From a checkpoint of a small contrastive image-text model.
Model: 64-pixel images, encoder arch vit, encoder norm layernorm, encoder moe top_k, encoder num experts 16, encoder layers 12, text encoder layers 8, text encoder num experts 8.
Data: trained on pictures of board games with random positions, seen at a slant, 195000 training examples, 4.2 epochs.
Rows from block 2 of the text encoder of a small contrastive image-text model, named by matrix and row number. Rows with one number belong to one neuron. Each number is 500 + 25 x the weight over its row's rms, rounded and kept within 0 to 999. All counts start at 0. Numbers have three digits each. After the name is the row's rms in percent of the matrix's.
After each neuron's rows are labels from the 100 texts, of 14976, where the neuron reaches its highest value: "tokens" is the input token at the peak. Only what is clearly more common there than usual is listed. The data: pictures of board games with random positions, seen at a slant. In brackets: how many of the 100, against the usual share in percent.
# fc1: MLP up (text_encoder.blocks.2.mlp.fc1.weight, 1024x256), inputs 208-255
# fc2: MLP down (text_encoder.blocks.2.mlp.fc2.weight, 256x1024, transposed), outputs 208-255

fc1.361 081:500461489514536512471455500487469502525494502499508457518475535534515531517509501497500518543516510480433497512468551467506496501503491492420490
fc2.361 077:507514516511476462552514566498522529510480491504543493493528501520481515512559479534493512476494507513514505494569536493505523503476496493523501
tokens: ":" (50 vs 6.4); "white" (45 vs 3.2)

fc1.214 078:493508472479484495505509514458498510470501496484488511527486512470467509520475519511501485485502479523468501463546467505501485487470466502519499
fc2.214 062:498515494502438528480516527424512517484525479468503493503495506468545475466541496518487472534461537472487530480545536496498508524481561506525492
tokens: "7" (100 vs 1.8)

fc1.318 077:533504487513476476487484541533508492483521475501509457477557531529484477557494514477536486496544500521532487504480465524521489494511489521500514
fc2.318 069:520518484539486527488512522485546459522509480490493463498476451537525542507497462496542497500481499513487475526508511472521489488478470510511482
tokens: "," (100 vs 12.9)

fc1.1 081:534547496486461507481476472500490504524506461515471465463512494483471518446488516512482508480508472517479506517510524520494491517498501518446539
fc2.1 073:470471567520502483529478454477540468490514502549498487526466492497528524517468499495514484497459516437445444498479539523503511494463498452524514
tokens: "7" (100 vs 1.8)

fc1.353 077:536490523489539494506492484546478526508472492482554470450528508519492509480514478482525488511502490503512505439433498504543492485518506475504514
fc2.353 070:492499496463537526480479502432481472504534465487500521499533486481482492501494480494519521505441474551550557505481515461540511510512492458524482
tokens: "20" (40 vs 0.1); "22" (32 vs 0.1); "3" (12 vs 3.5)

fc1.253 115:490466480552502499525475483506473482517502528527518499541505538492493513494487533486524477497473515480498504482541478541523480516501533573513537
fc2.253 118:512499519542476508463530463499487500483490467484505539506476508538491494468488468471549475499522522478500522520496470508487489469538484541526516
tokens: "20" (28 vs 0.1); "18" (20 vs 0.1); "19" (18 vs 0.1); "21" (12 vs 0.1)

fc1.753 078:485468515507506489495478511480528507489506486511527504495569500468504499484532462535512532510521540502498524494499515486500517537490524461504447
fc2.753 077:533492514542492488506506514493514491443530513510484508543503513516434510490500491480506456525543527518471500492521496479525498520499527528477465
tokens: "," (63 vs 12.9); "grid" (37 vs 2.1)

fc1.223 121:498493478493490488511487516527487481482501502489474467529518559487470500515479568470512473517478481508485482476492482519460519510535495514509533
fc2.223 116:497551471504518452483497504505507442518503527468523510545498532540505500469489504477498480483492540505533510540551465509490494506527480547535528
tokens: "20" (20 vs 0.1); "19" (19 vs 0.1); "18" (18 vs 0.1); "22" (16 vs 0.1)

fc1.519 107:515449512534478493496456497532471478481499517486521498528497584474486537497492488495540492510487513562488523520475486496475480507506481502512525
fc2.519 102:486505514500534504505519508516478479490523519515537491554496514515436509506500522465506475495471527512482503500508497517512461500527519529540519
tokens: "discs" (46 vs 2.1); "in" (30 vs 1.1); "rack" (17 vs 1.1)

fc1.263 118:526552486472508516512516473514500478548486510501479484498488546504531467480483499514450519509520525512493501532511476504495525507483533538507513
fc2.263 117:494464552496499501536509485458535505494542466499515471523500507489473488548492527485446463502478461499419488463505510512526458493516471537511472
tokens: "on" (73 vs 2.2); "discs" (25 vs 2.1)

fc1.354 144:537538490459493503498534478513483504549490510505482513481464534490529490471496506505506524513494524513518511512489495510485489500487525531525504
fc2.354 150:483474530537499496473498523481488467477497427495525432508483464497501514542525521491473484501515493540503505492492513489502504511500494521477526
tokens: "16" (45 vs 0.2); "14" (41 vs 0.3); "17" (14 vs 0.2)

fc1.538 159:545544480481482511494513473544481497563477513525459499503484511511547472467493496477484534515488520510490527498460464506498484489508520506529511
fc2.538 181:472489522547486498476527521455482466471496435487509443517477466499499509533540524510469480521508475540502477491473507468484507498498473509462515
tokens: "16" (47 vs 0.2); "14" (32 vs 0.3); "17" (21 vs 0.2)

fc1.288 077:504495536538496498480481492484541475524486491492492521483472456486509489517488505509506490509516519501529491495495497554511518529511483494466551
fc2.288 070:538541554476478512519522457495513530512534493506507515478486473494478490540461522454485495537481488488485469503485468513482521524487480495478455
tokens: "discs" (60 vs 2.1); "grid" (40 vs 2.1)

fc1.222 161:482529492534479507468492452528490506499406539487478503499505520535503491457477479490492502499506520488511498508470507503479497523516467507476496
fc2.222 200:532549496525529494493478486521463483495477541467493500496474476553462468496463531513503492489506501469549521522469497486500480507513474499478497
tokens: "discs" (70 vs 2.1); "an" (16 vs 1.1); "in" (11 vs 1.1)

fc1.622 123:499507491518485480502499459520447507490436502505511487523500514488493486473493504510512486458495479505464543495497501490457503498509493549528508
fc2.622 095:533502528536549471494502527520463492489545528486505491523524503546513470516475544464505536498476495502501511480503479460509480486497464540539508
tokens: "an" (31 vs 1.1); "grid" (22 vs 2.1); "in" (20 vs 1.1); "draughts" (18 vs 1.1)

fc1.141 121:526565479489449496524503452512494492513498537484487481485499522530503523483513472484510499507508516482548497558533522478491497471543468526491536
fc2.141 101:507470520498493521542481472519502473535488509504546536469529505476533543506531494484488497561500514555501509507513504521487517503505498520510477
tokens: "," (56 vs 12.9); "1" (43 vs 1.2)

fc1.693 130:487517519505468478487479449570437516482463513492516511521508534499536520469488533483506511543487507503501528477497484501476457509483488528524522
fc2.693 117:476506536532550494474445492486476493489505495491498501511483470544524475507457512476500536491512500475498516515466466484515501510517472523528501
tokens: "in" (34 vs 1.1); "discs" (34 vs 2.1); "an" (26 vs 1.1)

fc1.133 071:483484545516497470468494502513508524491514498475493485484514491487477496529472530478456527501488463505436497510500515494460543469524503479497497
fc2.133 065:490493534533462490529534492512494522491503503494492507482463468503493488516505509500512508507511496547490504484493494476509493441537509531476476
tokens: "on" (34 vs 2.2); "5" (24 vs 4.3); "white" (14 vs 3.2); "blue" (13 vs 1.1)

fc1.262 084:495500512430467489523530518485485509507489491528508520494513489502473482456469514571472503477447477481436485559505477469502477480523530518502493
fc2.262 075:502499514537524466445491541483561476471512503475478499516498495492471515490493492507470490504488514533489506511576461502462538484518541484506477
tokens: "7" (100 vs 1.8)

fc1.343 151:526534487452483510478532445543504499560446537517460503522440557506532494514490521515505511496469509490500521516504478500487478505488500528519488
fc2.343 143:487493533525496476488478548468503480484499454465538454532477433496496514527504524492469455515514489549485510465493496477479496494496499523488511
tokens: "16" (45 vs 0.2); "14" (29 vs 0.3); "17" (26 vs 0.2)

fc1.187 118:466485464533492483526502492520463494485485491532503480537552556491453484488529496477488464526481477524519500484529492513520513472521490516538503
fc2.187 104:483508511531486471459527474482477477492526503535494503515507499520509524466494485449548499485499503517521503526504469519486489492538483533505492
tokens: "20" (44 vs 0.1); "18" (32 vs 0.1); "19" (11 vs 0.1); "23" (7 vs 0.1)

fc1.473 120:538508520514522457514511451475526483528467544522507534485498546493522493492485501544501475488489496490488496493490473513469518508518509526541488
fc2.473 111:514480536541554449544482506481531499486528455493497507529478455507484474517483530442500520526501510495468486488477476487535474504511497499509459
tokens: "in" (36 vs 1.1); "by" (26 vs 6.4); "17" (15 vs 0.2); "upright" (14 vs 1.1)

fc1.394 089:521556462497466514478504483525471491526438537570490499503508520491478491524499521485488506533515489495515517533501510503465493500528481500480475
fc2.394 087:487515582515525500506509477511560505492541481479531483481556504521499533479506495514480495473496528521535465505520511497516476476479512521538522
tokens: "discs" (46 vs 2.1); "in" (38 vs 1.1); "line" (7 vs 1.1)

fc1.144 068:453515516483507479517510452497536507523525510549508509517499498509533507512533509483476459516519521471460485544523505478466490516481468459518520
fc2.144 063:482491543502491511487477502435487518509541498555520489487522469509457480470522478482513460504513459505495427491524490477456520494520494477550503
tokens: ":" (77 vs 6.4); "2" (23 vs 1.4)

fc1.418 085:539531480422501487507556475502480531498514473468463536474519543487542513501471527507483482478484498488520473535520527496501536506487520520505536
fc2.418 082:541466521504557504503482493446492515439492472528499529493478481516488501477506497511511513545518459548511502464464494505511504496463511497515494
tokens: "," (100 vs 12.9)

fc1.242 107:502471502538499509508519478540478486472492516516528533526523504536516499486481527484519486479487526504474487485507467493449497490505515544459528
fc2.242 094:525516524545532508472472472521483489498562508527521495526495482555509537502496552433500467476479501483528498480550472494495500512511476574507507
tokens: "20" (23 vs 0.1); "19" (14 vs 0.1); "22" (12 vs 0.1); "21" (11 vs 0.1)

fc1.216 072:535511498507518461457480486504498451482530482509458507466472485465538525504516487462517493480519497515473505508485536474512530510520500501513477
fc2.216 067:506514541514499553526515554481483511509480509485512524512505479453518507488518446509523502525519535519525548485474465490518515476510485526447502
tokens: "discs" (91 vs 2.1); "grid" (9 vs 2.1)

fc1.479 138:474552525534476480546499441529470499481449516488533492508538542492486501460498497479489502516494516500463534464483498491463489496493495519472525
fc2.479 130:494494542533559494483430505503480503485493496469511494524479460505477495503479517470502530472504512485523489519495496491512480508519472512509486
tokens: "an" (48 vs 1.1); "discs" (31 vs 2.1); "upright" (15 vs 1.1)

fc1.547 119:470478484495493516512500477523477485516460542499473486508520508511493504530509465514540476500502488494489524479482477495478475487476514508514556
fc2.547 117:505501543523490506539541529542512496530528522503493519548510523518545492521513552475483544476487495489498510489483497490510507469504511490516533
tokens: ":" (93 vs 6.4)

fc1.520 073:471495520508478519544504497524482508504512531501513499530503527551513521493504485502503493483489492545504518547509487514488530447450542498485489
fc2.520 072:514471467494523548517529481486469453466501526503504487504475479513530514477483480518479484444508485548500458490512523494518510473510529498524487
tokens: ":" (76 vs 6.4)

fc1.511 153:536533456461480511492524464521493507558449550518476506505467534480551477516488510509502510493467515509506505504508479513490497514483497519511507
fc2.511 178:478484530532518493475514546470508454506504446505526440530492461495504500535527520478487454493512481537521481468484504486500488481505491518470529
tokens: "16" (45 vs 0.2); "14" (31 vs 0.3); "17" (24 vs 0.2)

fc1.585 101:547542465474472523491531510509500493481484520511497487488526518498489477517493509479441520535486533492490527497513497486448504473491492507501451
fc2.585 100:512435520533515514511466470504527490467508482573518506502510472464481482508520497484494493505539502471518509504497524500511517444519496528513500
tokens: "13" (68 vs 0.4); "12" (18 vs 0.4); "14" (14 vs 0.3)

fc1.589 122:491494496503535499504521507523486486519446547500456487500488496493528507492490557500450522514515535488499553502490505495471497517496533506509463
fc2.589 121:454471506526503487521507498495519482509562457539491464539488512475492519537498510484435465517504448525463486479499470508539476471476481526491511
tokens: "16" (44 vs 0.2); "17" (34 vs 0.2); "14" (17 vs 0.3)

fc1.137 119:495522479491487524484516438519491445516456521489481478492473511512571476500499500508501510540492518502523487496484490505490479502476534508496503
fc2.137 120:476489516524540491484481508470528463478511469516534463526498472513454504547479517453478478488498500561503475474463471490502523481501502521439486
tokens: "16" (40 vs 0.2); "14" (32 vs 0.3); "17" (28 vs 0.2)

fc1.499 074:489510499556503506492454478469470458545471483444448482502483506487487493528531514529498422465459496491468509529520495491509529514517536486497504
fc2.499 068:508516485507508478504517503504523528498515524526504486557465529495510482496525569514492518500518510500492494534524528482470527466483474478485490
tokens: "," (100 vs 12.9)

fc1.369 075:524497498484515505502482447503509529509503478537511507533483489523499488488522515517513523550521498520541496507482516494536463534540454497447509
fc2.369 072:518503524537502496477512480472491498533505484508500545516481521474500483456533522490495500497525504549526533496536507489538516477496524509516521
tokens: "," (100 vs 12.9)

fc1.334 075:504509488533526498484489468499494492512497493480436489489518509510511490487471496511458521503497517481497529493488516489545476473490546489476504
fc2.334 074:499494571564552487509482492464515445441498467516529475485502430504478474504522518514468498490515524506463531511508493533512489524526500503484462
tokens: "discs" (100 vs 2.1)

fc1.570 095:550537560517455496491518518537524478518490546454508465475510524494515486487514535508524519504485523484491474555501469526489463475541478517526515
fc2.570 077:515498502517511498504515488491496482505533471515510481482536532496517506492490470507535511526491497487499512503510494497545463463530485500469499
tokens: "discs" (58 vs 2.1); "22" (32 vs 0.1); "23" (7 vs 0.1)

fc1.61 077:536471495505517515470503505499533452494517482525503484528530473541432504514476504473509484468520509502489534507528475496480531477520502510489526
fc2.61 067:492561433529519494498498485478515457549470554492540487480513514519506459539464502525499490482495488506478542517479519479506515481506538506493519
tokens: "7" (98 vs 1.8)

fc1.247 116:502508452501507508477508469527487497530486500501490464491468474511581478526525493508553559497493504492550533488464461525468496517495493487487472
fc2.247 112:505472512529518501513477563495545489444506433493534464504468487503510509543500500514476497510519503555542438470484503515496502486514491493481483
tokens: "16" (43 vs 0.2); "17" (31 vs 0.2); "14" (26 vs 0.3)

fc1.352 127:534526473474494501533476463539477488551449569473464512511529528499504506478509493527520458501495509476500505492520492539492482485486515531528492
fc2.352 109:487471525512511492478490511512556517478524509491520489548536460481491495505536502491503531477550520480452505502481487460507471466493517523503515
tokens: "," (87 vs 12.9)

fc1.145 173:520541500510523474530511461532499473508483552527458527513462579488492512476508486544502502503487494506479499519479490499505501503488501502547505
fc2.145 191:503499496453535482543509489511513517500509531499469502534479521462492502476471508469489508453517486510465496472471475518554495516495536488538471
tokens: "an" (58 vs 1.1); "discs" (19 vs 2.1); "upright" (15 vs 1.1); "in" (8 vs 1.1)

fc1.174 088:505560516520467515514484545515514450488453514492496520510481496489543510487505511531487508519526479533490477484515508492456512484499449497516518
fc2.174 098:567478544531502480483500508498524519492547487521512485482523510465509504510541499485485500510501484477535489464471497502531516465477497516505506
tokens: "13" (45 vs 0.4); "14" (23 vs 0.3); "12" (17 vs 0.4); "11" (8 vs 0.4)

fc1.143 132:489529518497463470487501489523493515488464542508494486511510526497497506478474525482492514508488520515478522493501458490471476498487498528459524
fc2.143 119:504548515538551490510456512517470523481481555467514514516497470556479474518495548468515531490517517501518496518454489480556504492510464534512512
tokens: "in" (34 vs 1.1); "discs" (26 vs 2.1); "7" (21 vs 1.8); "an" (13 vs 1.1)